A small sound classifier, trained from scratch: layers 6.
Rows from block 2 of a small sound classifier, named by matrix and row number. Rows with one number belong to one neuron. Each number is 128 + 24 x the weight over its row's rms, rounded and kept within 0 to 255. All counts start at 0.
Before each neuron's rows are labels from the 100 clips, of 14848, where the neuron reaches its highest value: "strongest on" is what is common among them. Only what is clearly more common there than usual is listed. The data: chords played on synthesised instruments.
# fc1: MLP up (model.blocks.2.mlp.fc1.weight, 512x256), inputs 0-255
# fc2: MLP down (model.blocks.2.mlp.fc2.weight, 256x512, transposed), outputs 0-255

strongest on: saw pad
fc1.370 [144 117 148 135 129 134 124 137 137 121 142 139 126 128 129 153 117 106 103 135 157  47 140 102 161 118 105 124 126 113 124  79 112 124 114 153 127 182 135  98 130 153 132 137 130 142 124 163 109 150 119 160 109 120 120 119  96 171 129 124 131 115 126 132 146 153 128 133 154 137 138 171 164 157 170 145 132 123 115 115 168 111 108 127 159  88 119 156 120 145 145  97 125 154 162 154 149 138 161  99 175 121 158 125 158 114 149 130 140 163  96  97 140 125 153 124  83 139 130 119  86 127 102 149  97 128 165 157 129 174 139  89 116 120 109  91 110 142 150 132 147  99  92 154 147 127 146 163 153  95 131 104 111 138 133  98 171 135 119 125 149 122  75 142 112 151 156 136 102  87 146 105 143 127 139 118  91 112 116  56 140 141 132 166 109 108 129 127 110 107 133  97 119 130 125 168 135 157 111 140 107 178 159 133 112 128 154 103 131  93 123  90 157 147 169 138 163 132  92 121 117  99 154 121 160 147 140 124 100 125 143 142 119  94 143 118  99 117 105 138 106 163 156 156 157  77 200 159  85 157 140 156 146 133 101  90]
fc2.370 [157 111 140 165 100 109  89  76  77 141 101 122  84 127 111 124 101 158  59 130 131 134 151  48  57 131 133 105 116 142 140 102 158 148 117 129 125 105 137 111 137 160 134 108 147 150 121 100 159 152 151  92 116 107  98 120 150 158 119 127 153 162  96 148 155 125 151 115 136 129 105 130 119  72 111 107 130 107  88 130  71 179 125 130 127 125 124 123 135 126 149 128 146 101 110  99 112 154 104 155 128  98 145 126 110 109 113  95 122 139 122 119 137 132  97 128  76 147 168 162 124  95 108  88 136  84  96 112 134 139 170 111 132 156  70 121  94 115 110  98 135 138 123 132 118  87 141 142 158 128 163 178 120 129 161 156 122 134 144 115 152 132  75 125 144 129 108 173 142 119 115  81 122 117 146 160 135 142 167 137 154 149 125 155 128 152 141 112 138  95 127 129 122  99 126 121 120 155 123  97 132 145  89 134 100 149 120 140  97 155 147 126 111 150 106 122 136 140 105 128  85 118  82 111  98 163 154 109 145 122 111 157  89 134 126 107 161 159 120 102 144 106 139 148 162 113 135 109 140 139 138 131 147 154 137 133]

strongest on: plucked string-like; electric piano-like
fc1.180 [162 137 135 130 123 153 128 112 147 170 167 153 134 155 110 137 183 131 132  94 100 105 152 142 122 135 115 141  78 144 141 168 126 113 156  61 120 102 116 136 141 133 124 121 111 139 128  99 190 126  82 108 122 113 169 134 150 138 132 137 141  92 121 123 127 120  61  83 116 129  92 114 140 115 123 130 148 110  78 137 167 113 119 155 105 167 146  95 169 158 129 133 135 109 111 170 113 135 105 136 121 106 129 113 103 105 132 113 106 164 150 130 105 112 131 108 120 130 143 145 147 110 122  70 102 124 127 123  89 130 183 152 124 127 143 155  96 134 125 102  92  88  83 127 123 139 177 111 128 142 130 162 122  80 141 146 134 123 129  80  83 125 105 178 101 146 152 120 144  98 115 113 155 144 130  80 137 107 127 169 145 143 143 157 114 105 126 145 139 147 123 106 184 126  86 129 122 115 134 133 112 107 156 139 136 132 178 161  97 136 105 136 145 114 114 103 106  73 170 113 145  97 130 159 115 130  88 110 118 112 135 153 104 147 134 140 170 133 148 144 123  99 139 133 121 170 162 153 102 105 125  88 121 119 116 147]
fc2.180 [156 125 111 119 106 118 150 144 134 159 129 132 127 169 124 101 126 137 123 110 100 173 108 129 151  87 148  99 113 134 142 110 148 139 124 152 104 129 160 133 154 107 109 129 112 131 130 110 140 180 166 107 146 118 123  89 133  97 134 114 123 138 187 138  89 144 153 170 151 166 109 100  97 132  92 133 122 165 116  97 149 153 126 137 151  70 137 122  89 131 178 110 147 114  83 119 139 113 144 142 114 130 153 150 121 144 106 141  94 156 167 131 115 150 126 133 132 128 141  74 138 153 175 148 137 129 100 118 154 111 145  82 167 131  85  84 131 128 151 112 117 110  94 131  94 179 137  80 125 133 155  67  83 115 120 125 163  99  92  85 136  86 148 130 156 112 131 129 159 143 113 153  96 126 163 111 123 146 129 117 168 124  57 111 118 163 125  88  96 109 132 117 132 115 178 138 148 106 106 137 126 123 124 163 145 163 104 128 117 143 156 125 100 148 115 120 101  95 130 149 150  95  89 145 109 127 112 125 147 134 168 134 117 167 113 104 114 115 105 100 139 137 133 111 108  96  76 142 121 118 147 116 106 145 134 144]

strongest on: reverberation; text has "reverberant"; text has "room"; piano-like
fc1.420 [132 136 113 146 168  80 105 134 111 100 139  98 169 114 111 140 118  95 165 118 170 138  90 146 102 154  98 103 139 117 144 157  44 157 138  86 109 136 126 101 116 156 120 126 108 103 102 135 135 166 159 135 122 160  86  94 111 119 113 139 124  98 125 157 134 180 122 193 102 135 159 141 133 129 137 138 154 118 100 116 125 103 121 135 126 103 125 136 147 150 158 132  89 131 139 145 130 129  88 141 144 189 142 125 172 173 121 135 126 129 114 100 106 106 116 114 159 143 138 143 135 151 154 131 101 106 146 135 140 128 139 136 165 144 146 118 101 129 149 106  96 183 128 148 140  95 117  96 102 139 103 123 155  95 136 137 110 159 147 121 166  96 122 148  88 117 130 149 124 126 143 167 100 144 134 151 168 140  88 107 121 150  95 145 129 144 159 176 106 115 120  94 120 120 110 155 115 112 144 134 115  87 153 115 154 128 193 141 108 110 102 101 144 107 173 120 155 116 139 162 174 127 121  56 131 141 103 100 125 124 100  98 124 128 159 135 142 157 146 155 106 131 102 145 107 108 140  92 112 105  98 104 115 138 108 136]
fc2.420 [140 142 132 134  94  97 145  75 170 111 100 124 125 140 138 143 174 108 147 150 145 155 127 118 171 136 130 128 188 107 111 138 114 159 110 125 115 145  85 120 134 148  59 123  91 131  98 105 113 165 121 116 104  98 120 163  95 131 152 127 122 140 105 121 128 164 157  85 130 110 141  96 129 123 116 118  70  97 130 151 148 166  78 101 138 121 155 136 136 134 123 120 141 135 116 143 150 134 132 151 115 100  85 139 127 116 100 169 138 116 118 126 147 100 155 125 165 163 185 131  78 117 136 153 102 134 129 165  96 106 152 126 136 116 143  87  76 154 132 118 141 105  80 134 124 127 132 136 129 154 124 158 135 139 142 163 119 122 147 132 171 134 117 116  95 161 144 137 147 132 193 121 150 131 126 125  87 120 118 135 125 143  94  91 121 117 117 165 104 121 103 133 134 177 180  72  96 117 128 139 147 127  96  94 137  98  91 144 140 126 132  98  96 101 139 114 103 101 131 122  96 161 173 135 124 131 142 117 157 156 133 149 153 161 152  98 152  91 142 137  71 116 105 111 136  97 106 134  91 119 134 119 115 123 153 129]

strongest on: reverberation; text has "reverberant"; string section-like
fc1.147 [106 173 169 108 125 110 136 158 145 110 132 114 157 118 130 123 111 120 116 150 134 115 127 113 136 166 114 125 104  95 148 120 127 133 126 149 166 114 150 170 151 117 119 107 119 122 145 121 151 138  99 163 113 121 141 160  89 115 114 144 136 140 156 168 159  83  79 148  94 115 124 111 103 140 156 146 101 167 137  80 141 142 141  96 101 130 145  95 168 100  99 152 122  81 129 105 127 136 120  98 140 142 106 130 130 121 125 151 150 121 174 126 148  95 171 146 166 113 132 141 122 108 100 157 123 159 180 109 147 100 111 125 137 120  83 122 117 116 125 140 155 114 113 160 130 103 146 139 126 118  59 142 104 146 124 154 130 114 150 136 159 103 140 128 116 162 133 121  97 138 152 107  65 129 117 119 116 133 114 139 134 103 109 125 131  83  98 119 127 133 123 133 137 149 148 123  78 130 154 103 156 146 157 173 103 104 175 110 117 170  95  95 148 148 128 161  92 127 183 146 127 175 140 141 136  86 137 120 123 126 117 151 147  60  99 149 153 131 141  98 119 188 101 125 114 138 154  56  95 149 154 134 122 103 105 139]
fc2.147 [108 132 124 121 137 103 110 118 137 144 115 130 133 124 128 133 193 126 148 180 170 124 114 147  85 137 136 122 132 135 153 121 112 139 164 113 142  79  94 138 104 110 113 175 161  85 133 127 130  89 147  85  78  96 144 123 127 130 109 118 137 145 116 121 134 114 130 140  83 113 136 206 139 112 111  91 111 136 126  90 161 151 117 126 101 127 149 123 124 148 112 134 120 126 132 140 112 177 119 173 110 139 108 124 118 119 122 156 149 133 110 121 103 106 127 122 121 116 120  77 182 134 136 117 139 104 126 153 136 152 103 153 140 132 115 134 160 122 142 106 128 114 131 102 162 102  96 134 118  90 124 120  93 114 107 141  86 110 124 111 220  99 101 124 102 146 120 115 138 109 148 118 101 153 132 126 102 162 121 110 170 138 138 138 120 120 131 106  83 153 128 174  89 137 136  90 114 139 134 113 114 105  87 124 112 112 165 167 100 105  89 118 107 138 138 107 132 122 106 134 136 162 195 164 129 151  77 110 124 148 121 156  88 111 155 112 103 149  88 109 109 134 146  65  69 144 142 147 124 151 120 106 134 142 106 124]

strongest on: playing: arpeggio up; saw pad
fc1.14 [171 161 110 110 119 126 152 119 104 168 108 131  98 124 144 135 146  58 122 147 127 128 129 127 148  99  82 123  79 135 187  98  88  82  88 139 145 123 127 158 141 157 146 129 136 120 148  72 123 103 128 150 137 121 101 114 117  91 115 133  98  68 121 141 147 141 133 106 121  84 122 146 137 102 158 144 166 142 188 156 132  74 110 109 124 136 115 102 131 171 129 151 152 144 137 170 123 114  79 104 126 146 127  85  99 175 118 161  83 123  84 118 122 134 127 127 149 131 121  92 122 178 160 167 130 121 142  98 113 104 159 158 118 113 116 134 106 135 146 124 179  85 166 135 112 169 132 171  82  86 123 124 123 119 130 152 147 138 110 118 149 162 108 101 109 151 118 124 130 143 117 126 108 134 128 140 109 122 122 133 135 102 159 121 150 148 121 147 140 148 112 141 143 134 109 169 171 125 140 162 135 104 139 171 145  97 112 124 127 164 125 111 142 107 135 115 117 124 105  99 136 115 134  80 165 152  94 110 115  95 139 100 139 105 130  96 156 127  94 143 144 136 131 153 120  91 127 137 117 136 111 159 117  87 116 162]
fc2.14 [157 155 141 148 130 118 130 151 135 104 119 141 129 151 140 152 142  91 150 162 119 112  78 160 142 135 149 189 127 148 134  97  84 136 114 125 101 133  96 121 160 129 133 131 155 135 140  76 126 162 146 117 155 143 111 154 121 133 168 138 122 123 174 132 119 110 136 133 166 109 157 124 120 175 102  98 119 116 130 115 131  99 125 148 119 132 154 129 131 175 145 108 143 111 133 125 134 121 150 143 104 103 169  86 125 108 125 131 131 158 120 125 159 164 148 117  87 105 150 119 149  94 116 169 121 125 155 106 134  97  97 105 140 129 120 138 112 109 168 135  88 190 107 113  82 143 160 114 126 150 165 107 113 156 126  86  83 110  86 142 155 140 148 121  99 135 141 169 132 138  85 137 141 130  90 132 142 118 137 141 133  98 170 147 109 172 104 118 173 144 146 118 122 125 146 122 124 109  72 152 153  98  67 140  90 133 171 117 115 174 104 107 110 120 140  82 110 153 102 126 119  95 110 131 133  70 145 130 106  96 137 128 121 156  95 169 166 119 114 119 145 107 166 119 175 169 151 147 156 126 128 119 126 120 118  91]

strongest on: saw pad; thin (high-pass)
fc1.306 [148 136 149 114 144 148 127 160 168  78 166 131 155 124 101 111 132 116 100 111 158 112 158 154  98 150 113 150 121 100 131 150 134 123 141 131  80 148 114 122 131 136 133 104 108 132 105 120 100 125  92 121 157 110  98 169 167 153 124  79 127 120 145 141 113  97 127 116 148 124 125 161 136 111 110 164 140 136  99 146 136 146 137 131 149  86 114 127 148 127  96 163 132 135 107 115 139 164 165 118 133 138 115 116 124 165 145 106 158  85 139 117 109 154 155 168 148 122 187 115 143 159 142  72 104  92 155 187 108 114 143 110 126  94 119 156 149  86 121 160 109 186 129 118 131 112 140 128 173 120 102 123 130 161 115 169 108 101  95 121  82 150 141  93 157 163  99 147 127 148 126 109 117  68  80 102  97  96 132 106 177 113 122 122  92 103 150 121 119 116 119 145 126 144 101  88 148 132  81 137  90 130 167 147 103 119 120  81  85 132 139 155 125 138 118 148  95 118 124  75 154 126 150 124 108 108 149 150 141 113  93 152 143 109 131 158 109 130 142  99 133 147  91 132 109 143 138 158 145 152 118 133 148 168 124 124]
fc2.306 [125 133 131 129 101 122 104 111  86  94 150 120 137 109 127  98 141 130 194 118 134 125 141 138 127 110 146 107  83 168 143 220 155 109  86 162 132  93 123  94 149 109 153 136 126 139 104 122 112 116 166 125 137  88 140 114 156 135 120 114 119 124 128 118 160 127 117 155 123 111 154 124 120 145 113 110 129 153 151 109 127 117 150 113 124 127 118 141 132 105 151 114  80  96  99  92 118 139 106 128 153 127 144 164 136  73 137 107  89 138 145 145 135 123  68 161 115 123  83 176 122 127 126 155 141 147 180  82 145 157 104 121 153  94 142 119 127 122 173 119 119 140 190 140 146 155 139 143 132 140 142 162 109 143 124 144  72 100  86 136 127 121  89 124  82 121 169 128 109 115 136 111 115  98  74  77 105 108 147 106 104 123 143 143 158 116 135 130 104 118 149 147 125 148 142  99 134  90 109 127 148 123 188 129 147 137 128 161 149 118 189 117 125 139 151 119 154 151 183 138 136 140 111 149 134 148 138 128 134 152 104 145 131  92 157 139 134  90 156 120 169 127 145 138 107 130 146 119 118 101  90 153 152 131  95 108]

strongest on: saw pad; string section-like
fc1.135 [168 101 127 138 162  69  93 151 145 137 120 112 106 177 106 117 153 130 112 164 140  85 128  87 134 133 168 123  95 133 103  95 149 141 115 108 150 116 120 165 151 127 140 128 138 128 115 147 172 105 155 150 103 155 118 106 119 121  99 120 139 139 132 133 148 104 115 169 151 114 108 121 123 161 113 123 152 109 111 188 142 154 146 160 150 140 144 146 127 152  86 156 147 147 132 105 112 160 111 128 169 162 173  98 160 159 149 107 104 122  94 135 133  82 177  78 157 110 117 122 117 148  64 127 156 115 141 121 113 159  84 116 139 156 131  90  86 115 149 107 128 101 169 118 119 156  98 103 145 168 151 181 114 107 131 149 111 110 157 119 128 116 135 148 121 167 149 130 113 112 131 127 136 135 127 118 141 124  97 123 130 106 122 127 126  96 138 118 152 116 121 116 114 125 134  82 122 136 147 104  96 135 106 165  78 111 117  70 154 100 117 121 167 115 123  79 154 151 112 114 117 136 116  99 151 168 127 152 110 109 130 111 111 121 144  80 117 115 108 135 128 122 167 129 151 143  96 147 113 179 141 153 137 149  69 112]
fc2.135 [151 137 188 145  99 128 137 101 126 122 132 115  77 172 121 134 117 177 140 100 106 130 112 115 134 154 148  93 172 102 119 127 121 133 101 132 157 117  75 138 155 120 131  76 136 153  94 123  95 125 107 103 124  64 120 109 158 130 109 166 140 128 118 124 109  59 171 141 114 141 180 123 129  87 127 120 124 117 176  98 123 128 133 123 144  96 137 125 122 139 136 152 145 177 126  60 153 136 144 140 170 164 139 113 110 140 122 136 142 145 143 124 117 172 138 123  89 134 147 107 134  92 137 120 135 168 108 103 122 102  94 116 135  83  92 112 115 169 131 134 113 157 126 104 143 145  85 129 100 103 165 126 131 135 119 120 117 102 143 129 130 114 108 166 112 144 151 118 131  81 134 166 149 138 156 153 146 135 100 127 136 154 142 113 192 104  84 103 112 141 127 137  98 121 132 167 101 136 107 140 154 128 136 106 146 132 139 132 110 127 121 133 151 146 143 111  89 164 148 120 129 128  99 144 125 139 117 182 156 132 183 166 103 124 189  87 163  92 142 147 140 111 125 110 132 130 135 114 120  97 134  89 104 128 131 140]

strongest on: playing: arpeggio up
fc1.202 [ 99 122 147 126 111 142 142 139 170 150 103  90 123 160 142  87 143  97 100  99 161 169 141 135  88 144 163 128 133 152 117 158 152 127 141 136 124 135 149 121 114 105 130 114 123 140 110 111 143 114 104 167 119 119 105 179 133  99  91  86 159 115 109 162 128 117 162 109 105 122 122 121 166 123 130  72 121 117 117  87 123 186  87 115 126 138 148 139 138 152 133 124 102 117 143 149  95 149 123 136  95 139 119 112 108 149 145 112 134 104 140  65 164 152  78 121 157 110  95 120 126 161 152 126 125 147 180 131 112 106 102 152 128 114 123 105 105 159 120 133 126 135 174 163  96 128 176 131 123 168 155 103 170 123 119  99 127 133 141 179 115 147 133 130 111 138 100 104 133 105 164  89 107 111 139  93 122  95 117 191 177  95 140  90  97 121 117 147 120  84 116 139 116 126 123 111 111 127 122 118 124 131  97  92 114 124 157 107 141 100 117 153 107 123 131  86  97 158 111 165 152 153 101 107 135 162 145 165 134 168 111  80 164 128  99 161 108 129 143 168 116 113 131 129 149 140 129 125 104 142 128 173 123 138  81 107]
fc2.202 [103 132 130 103 146 112 129 152  98 131 134  99 129 142 124  91 104 117 128 172 161 165  71 174 105  87 153 159 103 126 102 105 129 156 137 105 121  95 157 109 155 115 151 113 167 134 163 144  99  97  68  89 131 110 137 136 114 118 162  95 153 128 146 106  59 113 139 124 131 134 107 139 181 148 179 122 138 158 124 204  90 132 116 100 128 106 170 121 132 151 143 171 124 111 112  94 164 133 169 122 125 155 101 150 146 143 115 150 130  86 144 106  86 112 140 145 129 114 109 155 164 110 152 193 122 127 157 154 101 140  76 112 147 120 114 164  75 146 174 119 127 142 112 125 138  99 125 112 114 122 128 131 114 117 162  98 153  94 102 136 117  96 124 135 141 153 133  96 183 158 115 139 115 145 136 123 117 157 130 114 108 146 152 135 158 127 143 149  84 137 143 129 133  87 121 113 116 127 133 143 111 157 144 128 138 106 126 125 137 127 147 135 113 122 139 146 117 138 164 124 118 100 195 129  83 168 112 122 112 176 132 158 151 149 128 100 164 119 116 135 139 111 119 128 108 113 141 147 109 128 130 103 123 125 126 144]

strongest on: saw pad; playing: arpeggio down
fc1.150 [128 130 144 136 129 145 118 133 135 148  89 126 128 161 147 135 155 137 107 165 148 131 154  93  94 163 156 108 129 145 104  88 117 137 142  77 111 168 119  99  81 136 142 112 173 116 121 158 126 113 101 142 103 147 127  89 122 140 160 160 108 117 118  99 130 118 132 120 119 162 143 138 184  97 113 143  89  99 162 141  95 170  88 109 157 101 161 108 136 142 138 147 150 146 150 154 117 114 128 141 162 108 149 120 142 119 130 118  77 139 110 113 126 116 102 113 132 132 104  86  92 147 143 158 110 146  87 115  94 138 134  97 149 164 142 124 127 112 125 149 153 115 127 135 105 165 101 149 160 141 118 136 115 157 121 130 100 149 125 121  99  93 119 122 140 159 168 187  83 151 158 144  97 123 135 178 130 108 125 100 165 141 104 162 126 135 127  86  85 106 118 143 146 118 137 152 133 140 107 165 124 177 128 136 146  94 107 107 152  89 106  80  92 108 156 178 146 125  84 111 133 132 119 154 127 160 152 154 117 149 113  90  96 134 120 117 120 128 113 114 119  98 166 106 138 133 137 155 131  59  99 164  92 107 120 155]
fc2.150 [150 151 106 134 152 150 126 138 110  92 112 110 120 128 145 143 100 164 112 133 148 115  97 138 146 109 168 115 103 129  93 198 129 123  73 146 169 116 130 161 142 139 113 190 114 145 159 164 104 167 163 130 118 106  62 135 122 119 116 110  89 148 172 110 124 128 138 114 117  98 137 174 174 143  99 102 105 149 126 144 114 100 122 137 137 139 119 134 136 135 152 117 145 107 120  92 147 121 138 100 101 111 155 173  89 171 123  94 124 179 131 161 130 118 173 141 137 123 105 121 153 144 118 104 150 139 122 121 108 119 111 149 119 105 134  97 138 152 119 132 105 143 110 151 106 142 130 149 152 121 116 122 149 111 175 145 136 141 114 185  89 157 158  94 120 147  92 152 143 116  83  97 164  85 127 115 121 151 117 120 115 153 103 176 110 150 103 107 151 163 153 139 135 124 145 110 109 107 129  73 115 115 113 122 155 136  94 117 122  99 104 139 157 135 151  88 113 188 139 129 124 104 116 148  98 120 158 103 128 155  99 148 116 108 107 119 172  92  87 123 128 145 107  98 137 118 147 148 136 132 135  84 163 130  92 123]

strongest on: plucked string-like
fc1.399 [101  80 121 148 124 143 173 115 110 104  90 112 100  99 110 110 149 100 143 147 101 115 118 143  98 125 148 115 111  89 135 105 125 104 138 117 139 137 165 130 115  84 150 144 141 122 157 152 100 166 138 138  95 124 151 164 113 113 154 102 117 123 180 100 108 128 127 137 120 155  98 183 126 138 147 146 129 119 153 103 140 123 127 130 134 104 117 101  76 115 103 135  95 135 112 131 139 141 116 131  86 141 179 157 102 133 107 115 131  88 136 126 139 135 117 134 128 127  82 123 118 121 148 182 138 114 147 153 162 130 146 142  80 150 137 150 180 156 152 157  86 173 109 164 159 142 176 125 157 110 104 134 137 104 106 101 124 120 156 164 133 130 105 125  89  97 136 102  88 147 101 137 177 144 160  87 122 120 128 155 128 102 128 142 165 123 115 130 123 162  88 119  99 116 157 154 158 119 157 101  96 186 136 127 136 111 142  98 157 112 134 108 149 123 136 138 117 152 128 116 171 140  72 121 160 159 141  98 118 171 138 137 154 154 147 147 184 155 153 142 158 147 137 134 124 151 171 154 135 123 123 113 150  89 116  90]
fc2.399 [116 152 156 122 128 152 124 138 100  91 114 137 119 115 106 105  92 129 104 155 136 116 159 102  54 118  92 138 125 109 113 127  94 178  86  95 117 131  98 120 134 130 102 129 148 133  91 120 129 124 125 117  99 148 113 148 109 107 169 107 131 142 109 141 151 172 139 118 139 120 105 166 120 161 128 116 140 110 147 126  87 132  97 143 182 110 106 163 147 160  97 167 113 122 129 146 136 118 162  96 133 166 117 124 116 117 163 164  98 106 153 138 120 132 137 126 163 122 155 145 143 119 159  96 113 152 191 192  97 135 146 124 131 150 138 121 148 152  99 155 128 125 127 117  97 119  95 137 147 111 145 146 174 118 148 155 130 140 102 148 161 139 151 128 125 139 142 113 151 156 110 159 100 115 152 160 141 159  99 145 133 131  94 102 135 112 106 156 123 110 140 124 117 123 114 139 136 107 121 135  77 131 105 121 105 130 148 187 144 184 104 117  57 108 144  98  90 109 126 168 164 121 139 106 147 121 130 119 143  70 107 102 144  89 114 139 121  56 126 119 110 123 152 119 129 138  82 140 160 129 130 134  93 175 116 110]

strongest on: plucked string-like; marimba-like
fc1.198 [124 131  77 158 100 151 108 149 159 129 128 153 136 138 125 143 137 157 119 135 112  97 160 128 139 132 144 113 167  89 135 146 150 158 101 129  66 172 131 137 146 152 126 117 161 191 114 105 140 125 156 132 144 145 169 170 122 136 124 121 174 114 150 107 148 167 116 146 140 119 145 135 177  91 128 131 137 105 131 116 158 130 122 100 113 119 127 120 148 158 128  95  51  84 133 100 117 130 100 116 135 157 153 130 149 113 124 107 120  99 140 152  87 156 133  81 172 111 120 119 153 100 142  96 114 129 151 133 105 166 150 164 116 111 165  92 121 110 118 147 119 159 119 170 129 119  72 139 127 140 130 113 112 110 127 144 101 103  93 165 143  93 129 105  93 125 179  96 132 156 148 135 112 109 144 108 133 144 129 143 150 135 144  96 155 153 119 111  99 159 102 131 127 134 111 136 146 112 170 169 151 146 149 131 124 150 167 154 120 130 143 129 162 119 173 145 119 133 140 140 121 168 131 173 133 160 155 160 122 126 117 104 139 119 150 104 136 133 125  97  88  91 110 122 156 133  85 119 162 134  91 169 158 131 192 146]
fc2.198 [118 140 164  92 161 124 121  94 123 163 127 141 122 142 101 105  83 161 116 136 103 187 135 118 104 143 141 103 141 131 139 135 135 149 108 135 140 130 177 143 114 112 137 152 144 151 168 144  97 118 144 150 109 143  59 166 118 155 109 130 159 135 116 138  97 158 129 102 141 149  88 140  99 131 102  83 195 132 145 178  89 135 170 119 134 119 119  84 125 107 112 125 128 144 148 102 141 130 124 119 132 114 123  98 169 119 197  86 110 138 120 101 150 163 105 157 112 136 111 140 128 145 119 181 121 117 119 160 134 119  94 134 136 111 168 104 116 136 132  73 155 148 106  94  81 121 159 133 150 165 135 139 129 142 153 105 117 161 131 120 122 120 112 148 158 142 131 116 149 110 118 144 109  87  85 140 125 111  96 133 120 166 145  94 134 120 161 132 153 118 168 115 138 164 135 163 170 103 128 124 112 137 110 139 118 151 111 139 126  96  85 156 106 141 134 171 152 157 100 160 149 157 110 174 129 115 114 130 103 105 138 100 139 130 149 159  95  99 155 118 149 171 134 127 153 147 111 122 166 117 139 158 103  96  93 129]

strongest on: plucked string-like; harpsichord-like
fc1.315 [153 137  84  97 136 158 110 130  91 133 110 147 166  97 123 104 105 142 129 149 109 157 159  90 114  85 154 141 154 105 108 102 109  95 106 115 122  72 135 112 146  76 116 140 147 156 114 179 140 105 131 109 112 134 140 105 176  93 151 180 133 152 113 159 149 111  87 127 108 162 129 117 151 141 166 117 147 127 123  92 147 185  96 133 188 126 185 116 107 127 158  87 194 132 131 108 142 105  91  97 162 135 102 123 146 124 115 132 155 127 136 107 153 118 113 105 150 112 131 128 122 142 116 144 128 136 134 117 130  95 147 114 144 123 112 107 118 115 164 122 162 135 120 163 135 130 140 113 120 166 147 126 120 148 112 130 153 135 139 130 118 124 116 102 142  95 106 136 130 137 115 121 135 152 113 140 168 104 147 131 135 126 123 168 144 163  97 122 124 152 117 151 127 141 121 130 151 162 107  86 112 179 151 165 125 135 122 175 151 101 152 118 118 178 121 143 153 148 108 130 171  95 124 131 168  96  99 139 134 100 157  71 178 132 141 123 120  92 121 110 120  97  55 128 117 147 121 124 140 116 132 120 145 180 137 107]
fc2.315 [121  87 120 168 105 110 119 108  89 122 156 133 102 103 146 155 121  90 125 130 149 127 116  78 112 140 116 171 110 153 146 132  93 123  92 108 133 135  93 124  85 179 124 108  88 110 107  81 156 125 105  88 113 116 101 143 132 120 112 115 144 136 134 112 119 119 126 142  98 106 128 102 146 115 101  92  79 152 138 125 109 165 136 135 133 125 141 120 129 106  83 103 104 141 121 138 115 139 124 121 109 129 127 112 149 109 122  96 155 152 125 137  59 152  84 137  84 123 142 138 102 128 130 131  88 172 124 122 117 121  92 149 109 146 113 146 114  97  70 134 103 128  91 107 105 160 167 100 128 189 151 159 182 128 100  93 151  95 131 152 138 124 159 114  98 104 123  80 152 103 154  95 111 157 108 132 139 108 154  94 151 151 134 111 188 100 121 144 113  85 119 114 118 134 125 139 180 123 113 174 170 118 142 123 133  89 133  90 130 104 112 108 172 150 125 109 141 105 130 106  92 114 142 137 124 124 142  74 117 167 129 127 131 147 152 114 113 128 134 103 108 106 129 136 157  99 119 122 138 147 106 107 182 140 111 128]

strongest on: plucked string-like; mains hum
fc1.460 [128  95 147 124 111 111 140 145 117 158 102 148 117 140 171 123 106 149 103 116 123 136  81 108 102 135 110  85 143  70 172 122 105  91  98 159 106 134 127 127 153 168 120 141  89 121 118 111 142  85 107 136 140 154 123 121 143  97 127 140 127 163  98 137 167 153 103 149 115 111 132 113 151 135 134 121 123 181 153  58  93 143 135 149 142 118 125 167  86 130 110 111 134 121 125 141 128 139  94 129 139 162 147 129 137 102 102 107 118  94 162 122 127 172 119 102 137 107 115 150 128 186 107 154 133 124 105 135  73 125 118 108 116 102 145 126 120 132 138 112  91 156 157 131 135 159 139 143 110 100 144 150 140 126 158 112 133 156 150 127 112  91 119 143 146 154 154 151 141 119 114 106  75 106 124 131 157 174 189 174 109 137  79 137 158 132  89 112 105 140 148 167 103 124 151 189 140 141 170 133 132 130 140  97 132 120 108 114 184 150 128 168  83 134 152 106 128 151 135 160 124 130 136 123 167  99 155 118 141 139 131 121 154 148 118  93 119 140 148 117  79 156 113  87 100 148  87 144 119  91 111 117 115 166 112 125]
fc2.460 [144  83 134 136 144 177 109 149 133  86 112 155  93 111 138 164 120 107  96 142 191 164 132 111 146 102 131 123 113 135  88  60 120 140  93 143 140  93 150 126 135 161  88 118  66 118 131 127  97 129 148 115 147 111 112 153 137 157 140 124 148 147 132 163  58 162 174 110 157 172 122 107 100 147 116 122 115 104 172 154 104 121  53 106 164 139 131 139 120 169  93 128 119 115 138 127 146 108 155 123 101 125 134 116 149 139 114 128 121  62 153 159  88 124 116 134 120 143 117 128 120 137 102 180 126 137 115 168 107 126 120 130  69 130 130 106  97 132 118 149 170 119 114 115 143  98  91 140 141 131  95 138 142 130 114 115 125 129 129 104 119 130  96 119  88  94 132 110 133 118 113 111 115 142 157 106 117 109 142 131 148 120 133 139  83 129 141 134 118 133  97 115 147 138 120 153 104 145  82 113 149 105 131 123 113 124 127 108 116 153 129  91 135 176 172 144  87 133  96 125 147 149  71 130 129 149 150 141 135 132  74 125 164 118 102 190 132 101 123 156 144 173 145 141 135 132 133 137 140 144 146 105 123 150 124 123]